From a checkpoint of a small contrastive audio-text model.
Model: log mel input, encoder arch transformer, encoder norm layernorm, encoder activation swiglu, encoder num experts 8, encoder layers 12, text encoder layers 8, text encoder norm layernorm, text encoder activation relu.
Training: 5600 steps, batches of 256.
Data: 26041 training examples, 55.1 epochs.
Rows from block 5 of the audio encoder of a small contrastive audio-text model, named by matrix and row number. Rows with one number within an expert belong to one neuron, the router's apart. Each number is 128 + 32 x the weight over its row's rms, rounded and kept within 0 to 255. All counts start at 0. Numbers have three digits each. After the name is the row's rms in percent of the matrix's.
After each expert's rows are labels from the 100 clips, of 14848, where the router gives the expert most weight on average: "top examples" is what is common among them. Only what is clearly more common there than usual is listed. The data: short made-up English sentences, spoken by a formant synthesiser in many voices.
# router: router (encoder.blocks.5.mlp.router.weight, 8x256, trained with AdamW), inputs 104-155
# gate: expert gate (encoder.blocks.5.mlp.gate, 8x128x256), inputs 104-155
# up: expert up (encoder.blocks.5.mlp.up, 8x128x256), inputs 104-155
# down: expert down (encoder.blocks.5.mlp.down, 8x256x128, transposed), outputs 104-155

# expert 7
router.7 093:091112139124149157155139162181105146160136132122166087157117112066170088131099126098164161075147174110164087158164124109153143094131112097150135097124112145
gate.0 099:061127139177155134136125121117097116087144150163096167127188109134091133149135125157122125129159135133146129102135109135078146114136074135111085157154116205
up.0 098:148152143058137101109153148146162130127155099092154078150098136159153131143137138143085135087105150102149129197117107156162116147089117103131114110110125060
down.0 105:187106087086125117133141108100117112075086114121164101154111123106131192172087167129107103114099121140122119095148147140092091166179125078080098124085104203
gate.1 097:140139137172169185133113170145070111160126099157052058187129078094139148155162153103119126138120119185139141145141113145162081138177092150132067157161185105
up.1 097:171119116130164104120095150142081127191159160143117140146192122135161160142140130104182080109187177115123061122214148132132156147161155106224140108117122108
down.1 097:111168107145097149140145109170079175109089084104134147136187135075126101112159189081118090113136127117158157122040142102127170088135137097137191180167155103
gate.2 095:132125100073114084134112188128167136125123134197093165126039150111116181189091086111135136211103126096153127116134084079061209097110185142164105146121057128
up.2 095:134183121132117128163111186078140082086187086134072144145136177125174142123196123155089126122085147090157107108113172101128113134144150060204134106127137076
down.2 097:150142147166153148117136169120173143156167128079163075161137105128137152172073190135162135105126118138115102206086055118117117125080101139139078136158188126
gate.3 116:183118173091147161119111116146172130156107141057076148164105118141137145161148158177162124154096189098121148182171120156088129096123101134146036126115126156
up.3 115:145071165087126137126142136122126143109110143126071153109076128128124122128134129182120151146094172106130154141170091154112149130090101108139087132106109142
down.3 109:172061156116136175090095112101179121106168098149086158140162087121160098142141143130125122123123123137085176123149146154130125116151113108097126095108145119
top examples: /b/; number of words: 4; "the"; rumble

# expert 2
router.2 103:153106083080104120198138151152208069100075162118113101098124113163164174095094083118142147149105131113108149155107163114098094142208143099098112142107153095
gate.0 086:148170129124104106107117173105146139082145106075093173103152142114155092173183077177108143151127143088101138168123171110121123011105129140103187114204086082
up.0 090:116122080110131086132123133217102104132142121134143178180077162137099153094092113119127162139058137103176136117101093138106094149083147090170111075096170162
down.0 094:095137142125101132122179159140128132116152080134128146103081093130170134102108176146176145115150166118123145106138150085098091039187117074106103076126108147
gate.1 109:144147046110102101120103126117133138142125101087170129090101134115116136168148118131133123130052110133156153147093139076126169149196147087096107094120150116
up.1 102:106087135169129180108134122149119108136158154124108106121170119098156126108104156154067104116103131082072131127169109090105063143200092091148251136141150178
down.1 100:116179081168176136158150109113117117172131124085086168180142128168156144067092088151118127116064139111139122135146087134037127136169126133068168142124195124
gate.2 096:130106121099108068136078094123182133151149145159146101122121092134076144152134214164107121145090129123173141110147117149094137146096145140125165137082167130
up.2 101:125130123121082195135170123177192128140133155122154149136196151149104141128123142128218129101143117065076157117060111119171133155140130106135125117118083095
down.2 097:127090181178119155113127137188128091079075122131129133120152144132050099085113155105130139079133097090164087133062114135092151148134093135139155113094083216
gate.3 095:093117138147107147161077156129132112096142143112119157086120071134090137162101235161161146136110185147173177124085112127119134112069110125127106129121176091
up.3 089:037168118094138120217096115156146111091117111094126157067117075133120177100105170200081099128129150123153125119107115124115121179091191162201108103100167102
down.3 092:099097129141162158119166150127155151133190158106161100171114136101177137169109156104117155126164157147141132057147098137157142115119150126092085111153065094
top examples: /ɑ/; /aɪ/; /aʊ/; "my"

# expert 6
router.6 100:073165151118137124145148097129100193112098088102104160151156100153172159146196064139148101122179092119140146133110135132125139112081078160193109093084144148
gate.0 103:126137152167135071127100106095103114180153179101144039088159098134114161077112091095100112153125171112123130120168084160122135186118109110076128133127106126
up.0 105:121095108100090180120130172147123182106103096052093206165141160097107112142121134147138108111091101173131116124075160076134148125097135171175109145146132127
down.0 111:174133163115086096168150110124122168143127099167096136139090094150108070168072141148188108125115115143158122170101131169117148143140131114165099107146132104
gate.1 104:099184096138151164101115095102090152114105118102148126154153078115140133134175132156097141124107093101087140097134118120113113120129110047159119136141121161
up.1 103:105165084097167163108115063130149090114149122158177149179155100110114107105174116144096193089169076109118179110136111120143085114082166091125089143133111158
down.1 102:120123132191050096116115106152075123160102113100139166140108156103204146133136100178126145174128113097131131109126195161189193108107139049156131140121119172
gate.2 099:128180106106120205112156149104120129091121154106111090106117208098147108084128119125168104152169198123102103144110110141111119146171212167128136076104093106
up.2 100:094176149076133138116177115113106141163124114148165115132121167093138097091116230100129132183137157062149154161115134128082099160139175139139202084100096070
down.2 101:111113141120154107137117121128129101174078072156179087119100169116104143190157139090147132143109185144160115128153128118112121155098125130120148068109145108
gate.3 098:123185133106165094186170101104131143147102107142137145103160128098101131106149095090085126077136058152124121143150127164143142159123081144078131156112147096
up.3 098:107099078209202118172110120106093138121168127105111140123177086153162087100126093124141121090113137105181191136118051107151151115140107042138149106166100148
down.3 099:115105194149140141147145102128140063150119069115086128181107103129080184112105139154116100113075126119110128139101064099123088184032104096071067118122141144
top examples: /ɛ/; reverberation; "where"; "again"

# expert 3
router.3 116:186133092176152072100106121175094146117096143128152115091113146103124087104125098077105189158097171101138091099103140175197096134096167160182155182155156142
gate.0 095:117089163126182085152159133147131124132160160164205136191103159126197138091151127054111091144157122122058085137146125126125084109166153111112150133057117141
up.0 093:183119138154201069154115163128137107097119116145180136162117154137064164125142145080077087153154136121113112109136096121199143143105168131137158097095100092
down.0 100:136183188124134137180146203090159079121163143128167132164119149112119148143135137142133117109114115143176117145131132111183063139100096152134137121153146071
gate.1 107:130120114090113087191113177128099173155084147103184131134101101083090082114171094149164121076133130142115129136115066166149093170146119152106130109128083128
up.1 104:141154122188164155170138109112117122179126154148111119131142134154092172162101109092104131096126131173111099083117170089136138089086139125142109112056110036
down.1 110:110125192065100113145103112145135084137194085146148119160129126095139128113177124140091210132131112184105150109119088092127161159105139078123109135149169169
gate.2 086:133150193101135080091169118145118131192145087111151139164144100093138220139111070114128055116134135171137143108157116135148180101182187145108069093141140109
up.2 087:153136090104110105157185133165192135083115193135077126095093143095177142114119122140085150117092123054130114152111164121126127173085115084142168147150156161
down.2 099:126161139140122160104100158197056117152195136189142107092103132175169172095145125116131132185119107192133115181128112120121093122153194111158151119143146150
gate.3 105:114104147144111136104099180196101126121161062148107109129109071180139111177142118083132110126042138160107149102147116080066142148142164098088160106082118130
up.3 102:110109151133107131094108168140098134136163087140117071157097108179133107122165134086111137132083114137112139102139161111058132156145169099096159078090088129
down.3 100:067163133147211155108141090110131151142178151106119133167091192091148118125164157152102109160120105132176134119179221150064114124131150094121096125149115128
top examples: /s/; /d/; /f/; /ɔ/

# expert 4
router.4 109:107112100133130143106097093106191079073191161158125154137125090185125162143129132089175119175128151110126130146165134121117165101084113096093186145117092135
gate.0 102:201077146117115129105089128170129100135106124140126111191101119100111153174168106094164103173079137149145130146070126119133130114148127100119120191070157161
up.0 110:113161159118122077146165136126125120096004128153068093093140113125128145104100116141104135156142095106167147130164099114114074122122135123140098156189139147
down.0 103:122187159052170126139126130025132187196102150105136133087047139154110133121091058124128143066131132164111148177162078153136118121063108142146100114184150103
gate.1 102:113092092140156106139095162101127088165116140169178125171135121156141142112147128128134136124110111103156126112120055135181136129151094130103135174083216144
up.1 109:102175180104196139144158118123109170124111151146134151121134164087115144212141142177063165165132153129137141184126144137125107151120126128126131164118152072
down.1 110:150101119105086097149141154107123139133115190151127114169151067126115157172088165183144168136164143110077110167129098170119142171164157093095135149109154103
gate.2 115:103146115191152098176084137133100099149119084121115158166094113151090120108126148104142111129140144124138160130140160050107125127000115116115051074108095147
up.2 112:124165094166116064189113125140110091164089110141111173150120117150077126111150159114194095102141154114102146145155139106113118135033102116121065087147123141
down.2 104:157172112176147155146127153092086148181168096142075106149141131106081136061160122121147127114116136079149104110153146121104116152142123150157151111122086088
gate.3 104:114128145149134088152091185114139104112145121132129160067131093113110137155133135102130171117148158103108145118123076111144159107222207104116137089134116131
up.3 096:162091131110138192117151099151077145180118094076118112165143147157150148116130151177112140135122119172179092131100188124138130148153056136165100168152147150
down.3 100:185168102134118155175146164092144140110079146086137151165111149221133149045045203094133083146115138113101063144109092143127103124058143144088160147138098142
top examples: reverberation; /p/; /oʊ/; /ʌ/

# expert 0
router.0 088:203126192122134101147106121122135141154142135120048102180152160123151092158082092127139121142161108147180166148156143124134151116144097119117083121109063122
gate.0 123:144119108071134139128201111138126136110123155132125128092123192126073138237135122157117074154133087141154136116112098101118137152104128122141136135095094073
up.0 121:161124118121105136096198127125099115088109174134100134080097174128060154222100143113141090151137083145122142118071126124097146159106143149142115149058129087
down.0 123:098075133127149124138180159105139105119146186128143162126144125117085150136173129113176108128041115075151095181170149143155097093138083122102129104155126117
gate.1 098:123161124119084135083132183146136178133148124124151104152102134166096147145098141117131145177144178061091138125100110164121098070072122130142141059113155161
up.1 094:074109177091102167089149100160088160142199136146172126181128130119123110099131177160125144126138101130130172108127096146148141082097110091183181125147110121
down.1 097:139109133131058128151116139167110050147122125133205058080082106136107130142138103166107108161139134153178132138106161146134111116155093144155166118158087081
gate.2 115:187125088172117096160141120189160062112141110113091137116105137144099120097108139147126135116110153099158115153055153114140137153195092161144115124100105117
up.2 109:086180142166166178105125173060087149157124139137111142169113045144113159120127188116149104141140148162100123149148192160089067118080116160082157162143126112
down.2 107:152131140074122146063150099089158090160119053178136121169185078124093152135134146115150129136175141139122061177156099150098075145128119122125098130135166176
gate.3 106:145116116125183148126142098138114105126172074115110147178070096102165143129182129129125165183115103110088127143072209130113126186149105158109108139169156126
up.3 095:068138112150114117130088108109072140135117192157132089104158123146107062094084103113096142118132157176195119117140100136116120088132141142153145157135121118
down.3 096:113164113156119132117133121065148172177128134192114171155093094098141132103161151118113149175143083071127166126105140151082118111140137124096155111123113108
top examples: /ɛ/; /z/; "is"; "where"

# expert 5
router.5 093:119104161108116126104149162096109119129170091128174158096139127079126102167147194166065136148079122166156132086079180102114133112132153118142137149094134143
gate.0 089:114126122165119109129090144109131103050074112120102139172165199209152125142123106143084154137110123083133171153119089140142151177095052159152147126128143170
up.0 086:118146157101120126186187129118135114177132162131125110103102114103103138112116127147167123088137143143130093077173130149160102121176199075132089162150121114
down.0 087:125179096152170129141073116150130055149189127109115170123098106169109110117117160086097117059161115122131172132131186056127185166138136201141176132155213156
gate.1 100:080096138130126089146135162091130118107084124136102096151070149095160154068120074135079142137118084130102104123157160100066137189170106098109099068126217164
up.1 098:122129115090113121141124170096113114137114122140153059139103095051130115077119119108104129117087094183140123138129093109074122139144136114106154134074171164
down.1 099:093142128128143135100184147118146137139124100100146137120092159127106162130101081127114128092117147139173152153039124134116119147180112115099143103121126185
gate.2 097:199160113114054137118077101117074111133168164136185141137118121118064095102092131097220113090103104112119122055095142161141142176112097106139117158101159119
up.2 098:082116102107191152146172131144154110123127112057088096111129104131119111149166142195040147183130154146132128179170110068115115123105185115119137136148099178
down.2 095:054172111132129220103141125187169168161149136090157174159150104100148136154126135108140142075122133180116165103181110080072129065148140118064148106091081122
gate.3 112:112135143066158136104081188125173139143207138127175136107122083130127125133121141110131091114149160165097114156152112154153129157173134171029163106069100127
up.3 118:141137119155135111170207106153102163117112151095109151167114185156114124143128092129140163151121151118085091133133160107114109043048062134163125150182121098
down.3 106:153120107162107177101172073076086174204065165156079075118115089135126106076117171159130130108147133130149166143167111096124165092119158103100176120118138145
top examples: /ɔ/; /u/; "who"; "ball"

# expert 1
router.1 095:095147100105156185125167052114068122158150107137072119099200096129080070136170156157101123136115090093125126176104124170150157124094140140162135103167158117
gate.0 093:145183133135165111133090104142151120154143140072101093131170142113163170151117128152148108142160168033140198129136143096144101088072087152088135099106112184
up.0 097:109113097098078165130172190097111112140072133091120152107122104155123119114136121135117150112094076213099055097148183149149133141136194102155144151134131110
down.0 103:092120098111181092102129191071156165057173111165152147135094152179167116166164118107104104151101134212138121136120153063154122112151057143168091121113155131
gate.1 092:147120069132143155142145121049124119192145144174105106077202162119065100140139106113161130123079145127092203108179130105090147113127133149134129131117132126
up.1 106:120117143125119143185214171115156110107133170156046130115126132122112155190142139167117094117151112130123156160176147135138130125140115122136068068107093106
down.1 101:099126083155109170137102188172159146089167085111178148142067149103122087121125116126104162120153145130194148106135112043175120159131091076125154107107138197
gate.2 108:164144105129099158149165113119118186078124148101128127123131152164158134143131120083126177196116170129133169156171099132141169147093120130081133105139150125
up.2 114:140111138110113087126099188114161060175138143184076115211081122088103149133103172173162094100164107099101113139081137116137078105142141116154076141133099145
down.2 107:088127139169135086152068117126161108155133097122104106095097127077098109099112155122074148114091157143093118130152186143106088102106154124072118123092115152
gate.3 103:040126172146112118144158095139137136154135098136161129120117145149117124106153125171128115110147113108126097090133142102108099159109175065142139209142153125
up.3 102:097105107068117150215132132155182096142101091174178141137113122161114171089152119169116085157164125100090139129134133153157069121067192136164131127141118114
down.3 104:158088145140124112126110150091018130127105178144144209127167094152153097096140149123100154086143235153158119143133131125076128064085137128118127145090133082
top examples: /i/; reverberation; /tʃ/; "beach"